{
  "input": "log_mel",
  "text_encoder_width": 192,
  "text_encoder_layers": 6,
  "text_encoder_norm": "layernorm",
  "text_encoder_mlp_ratio": 3,
  "text_encoder_fused_qkv": false,
  "text_encoder_bias": "all",
  "text_encoder_qk_norm": false,
  "text_encoder_parallel_block": false,
  "text_encoder_positions": "learned",
  "shampoo_beta": 0.95,
  "eps": 1e-08,
  "one_sided": false,
  "warmup_steps": 3040
}
Rows from block 2 of the audio encoder of a small contrastive audio-text model, named by matrix and row number. Rows with one number belong to one neuron. Each number is 50 + 15 x the weight over its row's rms, rounded and kept within 0 to 99. All counts start at 0. After the name is the row's rms in percent of the matrix's.
After each neuron's rows are labels from the 100 clips, of 14848, where the neuron reaches its highest value: "loudest band" is the band of the loudest frequency at the time of the peak. Only what is clearly more common there than usual is listed. The data: Morse code for random letters and digits, with fading, noise and interfering tones. In brackets: how many of the 100.
# fc1: MLP up (encoder.blocks.2.mlp.fc1.weight, 768x256), inputs 0-127
# fc2: MLP down (encoder.blocks.2.mlp.fc2.weight, 256x768, transposed), outputs 0-127

fc1.26 099:36 42 76 49 42 24 37 53 35 51 51 79 56 54 36 41 76 24 56 30 54 53 65 65 51 67 54 52 36 49 40 71 53 51 74 40 21 77 66 42 50 29 20 09 99 42 34 62 46 37 40 88 41 62 36 29 44 64 38 21 54 60 85 59 52 54 26 22 20 48 61 42 50 50 37 77 36 63 50 69 58 49 31 53 53 54 37 38 33 55 25 69 33 63 46 48 37 60 44 51 60 40 31 33 59 49 24 39 37 48 64 68 42 54 52 63 49 58 81 59 21 22 88 56 49 45 50 86
fc2.26 100:51 78 46 65 61 63 39 22 55 42 55 32 35 43 44 45 69 62 69 60 55 67 48 60 45 56 63 94 56 46 27 49 57 50 35 60 26 60 71 76 52 62 61 64 61 31 53 55 35 43 46 65 48 41 67 62 66 58 51 45 39 41 83 41 57 03 66 57 36 61 50 62 75 59 33 55 38 60 62 60 45 44 29 34 21 72 42 53 42 41 68 51 50 24 41 62 34 33 41 59 06 53 44 36 39 52 57 50 53 48 21 66 56 57 63 43 39 48 38 62 29 27 28 83 69 65 46 44
loudest band: 250 to 500 Hz (30)

fc1.766 101:58 36 54 73 22 55 44 50 70 39 54 63 45 47 50 47 67 43 42 33 61 66 35 56 55 95 34 75 69 61 58 59 50 54 17 40 39 55 57 34 64 42 43 36 53 59 57 36 60 65 52 64 28 54 24 54 73 24 53 65 43 29 34 78 83 40 18 51 68 59 65 55 58 34 35 54 59 38 76 62 71 63 56 53 68 52 45 33 39 72 58 62 49 38 65 53 37 96 43 51 55 53 43 61 58 41 66 46 63 41 80 59 66 50 57 28 55 51 15 31 39 28 62 26 18 55 37 33
fc2.766 100:72 46 72 48 41 31 31 36 44 24 50 66 53 70 59 38 93 60 75 38 70 67 33 48 46 61 70 11 59 38 66 34 60 37 34 60 68 43 61 36 30 45 60 64 43 64 58 45 50 60 34 54 59 59 45 63 85 45 42 52 35 47 58 43 57 34 59 39 60 33 26 46 51 56 53 38 59 48 72 10 56 50 29 00 58 41 67 27 46 71 48 14 55 60 60 32 57 76 63 48 36 59 43 66 67 56 49 34 61 37 62 51 49 40 47 58 19 58 39 38 60 29 34 52 38 21 55 75
loudest band: 500 to 1000 Hz (67)

fc1.250 114:27 70 48 59 28 58 48 70 35 51 33 63 38 51 58 48 37 17 38 52 28 31 72 52 45 41 71 53 42 54 55 49 69 51 39 55 52 22 82 32 45 33 49 48 36 55 44 37 48 57 50 54 32 36 29 25 49 38 65 64 39 44 51 20 33 61 44 66 53 22 55 59 53 36 40 32 49 58 47 30 43 58 33 55 25 27 62 45 47 42 63 65 56 78 58 38 40 37 53 73 47 12 30 36 28 65 22 28 32 55 56 73 46 44 34 94 51 41 66 48 57 44 32 36 56 61 25 68
fc2.250 101:37 21 50 64 56 42 49 37 29 54 43 56 30 47 34 41 29 58 33 36 39 70 52 57 60 50 31 91 67 60 66 16 71 42 33 65 26 52 49 44 28 65 48 51 55 41 73 40 63 44 66 63 44 37 43 38 26 25 37 53 60 40 48 32 25 46 39 75 51 17 85 29 45 68 46 62 48 60 67 59 57 71 56 47 51 54 66 75 45 63 41 51 53 44 42 57 85 42 64 56 46 46 50 38 49 46 48 77 74 32 46 38 52 25 65 62 67 67 52 49 90 42 66 25 51 56 45 63
loudest band: 4000 to 8000 Hz (26)

fc1.70 098:44 63 52 71 31 21 15 45 30 75 53 59 30 44 65 81 12 71 55 33 52 34 21 49 30 31 47 48 32 52 52 49 12 53 50 36 55 40 43 50 35 47 65 69 81 56 56 53 54 56 41 27 28 50 59 48 51 55 36 43 44 41 57 57 72 47 59 41 48 51 63 42 68 48 46 50 54 74 56 45 59 35 33 80 34 45 44 52 46 48 36 63 48 50 58 62 41 52 50 54 72 39 68 22 32 26 56 42 45 57 36 46 49 42 32 99 59 47 11 57 26 52 52 47 48 30 32 45
fc2.70 098:52 51 47 83 57 53 41 56 57 36 36 60 77 62 47 46 70 44 78 78 78 41 53 53 49 50 59 64 15 54 50 53 41 41 59 46 35 55 49 25 43 50 56 55 18 59 47 35 45 29 48 33 62 51 72 45 65 52 75 59 60 81 35 68 63 36 52 62 52 24 81 53 35 57 64 49 35 45 62 60 68 56 65 62 30 46 52 50 63 63 17 49 49 44 81 62 53 62 62 55 65 20 58 34 44 60 76 41 54 37 28 59 25 58 39 60 73 69 31 40 27 46 22 47 47 39 56 79
loudest band: 4000 to 8000 Hz (30)

fc1.476 099:33 55 68 30 20 36 50 23 27 76 40 52 59 56 43 57 60 41 38 53 35 47 45 42 33 34 64 52 37 35 56 58 63 78 73 42 44 84 57 41 66 60 38 39 76 38 46 35 63 58 63 29 34 39 49 72 19 64 52 50 56 42 69 45 34 44 36 35 52 37 32 48 43 61 47 47 68 37 60 46 33 37 37 51 53 37 22 31 52 50 53 05 69 67 75 70 46 43 61 30 51 36 35 56 41 53 20 66 59 45 62 57 34 32 39 19 49 31 50 34 48 57 46 23 29 88 47 27
fc2.476 099:52 43 44 57 34 70 32 82 66 49 77 44 52 45 77 63 41 31 63 47 64 38 58 84 45 51 51 49 52 69 39 19 57 43 62 66 38 34 59 45 62 43 40 52 46 73 48 68 50 47 51 45 62 47 62 62 44 22 52 31 26 47 48 48 48 77 47 69 52 47 24 42 31 54 37 39 39 72 85 63 48 27 54 61 22 57 46 71 51 78 44 54 52 55 53 27 60 65 38 41 47 34 74 72 18 39 53 40 27 48 45 37 34 40 16 59 30 65 61 50 46 48 40 64 38 43 52 69
loudest band: 500 to 1000 Hz (64)

fc1.448 092:43 44 34 32 49 37 43 65 43 49 47 52 23 43 65 65 31 45 82 48 63 68 43 36 52 49 51 42 52 23 47 33 55 36 74 58 36 49 32 53 29 55 38 28 42 67 32 49 29 38 75 58 62 38 49 67 40 56 68 47 46 46 49 51 60 55 29 47 51 52 20 41 47 46 63 64 75 71 65 32 58 52 45 41 47 50 74 63 56 37 54 77 32 47 53 47 47 41 39 62 29 46 53 63 73 75 65 50 32 65 37 34 35 38 38 57 13 79 31 58 53 50 68 75 40 40 33 36
fc2.448 093:65 46 54 38 78 47 36 53 53 61 60 49 43 47 54 24 88 48 45 62 42 36 32 45 56 50 49 58 82 39 31 43 48 48 39 25 78 32 68 88 42 38 68 44 71 53 60 43 55 64 94 58 67 49 49 34 37 30 27 69 36 54 54 60 44 63 39 41 61 54 63 43 61 36 51 58 33 35 69 47 52 56 60 61 39 31 60 42 45 59 41 61 56 19 46 70 14 47 36 46 32 68 42 45 65 43 38 63 39 59 65 67 44 72 26 49 62 49 39 26 25 27 47 44 42 43 55 43
loudest band: 500 to 1000 Hz (70)

fc1.110 121:42 57 46 45 44 70 84 35 40 44 36 41 32 40 38 49 39 53 29 38 44 39 36 52 27 56 31 50 33 65 64 69 50 38 77 68 56 42 52 34 53 69 28 51 49 59 52 52 54 31 33 40 43 48 55 35 58 68 55 47 51 70 37 41 57 55 43 86 57 54 42 24 64 68 21 53 43 37 58 60 54 25 55 36 44 59 62 42 51 29 57 59 29 33 47 40 25 32 39 64 67 08 67 39 47 36 64 32 28 68 29 46 30 76 31 38 32 59 36 73 67 48 42 45 57 50 53 47
fc2.110 124:19 40 47 64 56 06 42 57 30 44 86 53 28 56 30 50 34 60 52 57 40 68 20 51 51 38 70 44 54 78 99 45 44 47 48 70 48 58 57 39 45 30 60 42 64 63 41 32 48 59 72 54 28 58 56 61 38 40 46 15 37 51 59 23 57 55 48 45 44 55 51 40 66 58 70 67 40 52 46 43 35 62 39 54 68 52 37 43 75 57 58 71 49 43 39 52 45 78 56 68 50 45 45 50 46 50 57 54 47 45 40 68 40 55 31 43 44 68 44 52 19 51 62 24 55 52 46 44
loudest band: 4000 to 8000 Hz (33)

fc1.555 111:41 55 40 84 71 50 58 50 60 39 45 68 64 58 53 63 25 47 53 67 52 81 67 60 43 80 75 33 54 51 62 56 46 30 58 68 36 48 59 38 53 59 52 25 78 31 52 12 56 50 66 44 29 58 39 52 40 23 63 56 48 61 36 53 46 48 28 51 27 49 51 62 18 56 57 20 46 64 35 62 21 66 56 44 08 53 61 70 24 36 50 63 25 59 53 62 35 48 76 32 53 61 62 40 38 51 52 53 46 69 29 48 46 27 50 66 36 68 46 28 43 16 39 59 53 15 82 49
fc2.555 105:51 17 46 68 47 53 51 47 54 62 57 62 41 53 37 72 64 16 66 63 32 43 06 68 51 33 47 54 50 51 24 46 20 58 57 25 54 38 59 72 58 38 60 57 68 12 40 83 44 66 49 71 69 41 53 44 71 31 40 39 59 33 52 62 40 38 58 49 14 22 47 65 33 58 84 48 57 44 39 43 52 42 56 57 28 66 44 32 44 10 40 53 23 60 51 54 74 68 43 51 40 31 71 75 50 46 46 66 27 63 15 50 28 36 75 34 62 05 22 52 39 69 52 53 54 75 47 52
loudest band: 250 to 500 Hz (29)

fc1.367 103:64 27 27 38 34 65 34 51 57 56 71 36 34 38 46 41 47 38 42 48 54 61 42 43 41 58 30 55 69 51 56 64 50 63 19 48 29 56 39 64 31 54 39 11 43 72 26 52 67 32 55 41 50 53 72 42 66 51 40 56 41 34 45 58 39 62 63 47 20 56 45 57 54 34 36 35 74 39 59 62 68 38 19 35 61 38 55 79 11 39 53 45 61 22 57 30 33 55 48 50 44 34 52 18 44 48 43 52 54 80 72 55 26 81 37 40 05 19 42 47 42 48 55 56 39 61 48 47
fc2.367 104:34 28 54 45 74 46 63 45 57 57 27 30 53 62 38 24 46 62 49 32 45 76 74 48 62 33 63 39 65 50 28 73 64 65 61 47 59 40 43 50 65 74 62 50 55 70 14 49 59 36 28 09 40 42 59 53 56 56 55 47 18 30 87 17 55 69 34 50 16 67 57 30 40 41 72 31 53 39 27 58 29 45 56 57 46 37 50 52 58 62 49 66 19 41 53 41 37 42 24 60 67 35 89 76 25 40 53 57 61 61 48 51 48 35 35 53 35 74 77 77 43 66 30 51 51 55 40 44
loudest band: 1000 to 2000 Hz (51)

fc1.461 109:50 64 52 44 60 33 21 43 47 58 27 55 30 52 56 47 39 57 66 15 58 42 57 75 45 52 39 54 27 45 39 36 69 54 39 18 35 64 59 62 60 46 35 66 54 75 61 59 33 36 28 51 26 74 58 50 52 42 33 64 55 71 46 47 58 34 17 71 45 32 71 58 35 60 53 34 48 54 44 43 59 61 31 60 54 60 33 35 59 45 71 75 64 50 58 43 59 64 57 53 55 48 79 47 52 20 35 67 70 54 57 42 66 50 68 15 39 43 51 58 46 80 57 45 61 58 63 69
fc2.461 107:34 46 41 74 25 47 34 91 35 39 36 75 32 21 75 55 38 58 13 32 58 52 51 51 60 52 99 28 20 72 77 60 43 57 37 65 47 67 38 44 48 34 40 64 48 45 60 42 39 54 28 14 36 54 44 58 37 55 39 50 50 51 66 27 66 23 52 71 39 32 43 69 73 47 49 61 43 52 57 46 37 47 36 36 50 48 71 44 69 68 33 47 69 38 56 57 47 48 45 64 54 50 29 74 54 29 63 54 24 46 24 29 52 28 47 52 34 60 62 28 35 52 37 31 59 62 50 60
loudest band: 250 to 500 Hz (34)

fc1.474 084:47 66 52 16 65 39 54 63 51 52 39 50 40 18 23 57 49 27 50 30 47 62 44 72 68 26 70 40 66 45 58 18 64 18 43 42 53 67 53 33 42 36 23 41 31 42 44 45 31 56 44 35 26 14 71 67 44 88 52 60 59 16 66 34 29 63 38 16 37 68 58 21 35 29 59 48 35 59 42 70 56 45 59 39 91 65 75 61 69 73 59 50 45 61 29 53 43 35 56 44 39 38 51 30 52 39 51 73 43 35 52 56 55 64 42 58 43 78 31 39 48 52 32 45 65 47 50 49
fc2.474 083:48 67 21 56 36 52 65 61 66 55 77 07 37 53 35 54 32 29 59 37 50 54 41 59 58 49 51 51 65 53 44 35 40 44 57 36 21 22 28 44 45 48 59 33 51 58 65 78 59 39 99 69 35 44 36 44 51 63 18 45 59 41 41 64 67 60 56 38 44 70 40 31 60 60 54 60 67 51 57 56 57 38 62 23 76 48 31 45 66 48 53 58 77 36 24 46 43 39 62 44 33 41 47 36 43 36 49 65 17 53 55 79 55 45 58 63 53 56 47 28 83 44 38 47 33 56 57 57
loudest band: 500 to 1000 Hz (63)

fc1.349 101:56 36 53 43 60 49 59 24 53 43 77 45 54 53 55 27 15 68 69 47 64 54 49 42 24 09 42 47 33 53 46 61 28 73 47 40 49 66 20 31 47 45 49 68 78 78 42 38 29 66 70 68 52 61 59 54 35 54 67 45 42 67 40 69 39 35 41 66 66 33 58 32 57 35 51 47 61 09 30 71 45 52 72 29 32 69 46 46 57 84 68 50 43 69 54 54 36 46 49 54 25 61 54 61 47 53 53 55 60 53 39 62 62 43 37 49 54 63 76 35 40 09 46 02 63 56 30 58
fc2.349 108:61 61 45 58 67 43 47 58 39 31 19 53 61 49 53 63 67 69 37 50 53 41 43 43 46 67 61 40 42 49 58 61 35 60 58 48 52 33 71 87 34 54 53 47 19 75 32 41 50 34 31 40 88 65 50 65 34 39 37 62 46 29 62 35 31 59 58 97 78 41 36 53 67 49 53 64 47 24 66 68 44 45 14 43 32 54 42 51 42 36 38 57 45 46 59 54 47 32 70 49 40 18 36 28 60 35 32 38 76 39 97 59 43 58 38 58 19 44 75 45 77 27 78 65 30 62 53 58
loudest band: 1000 to 2000 Hz (43)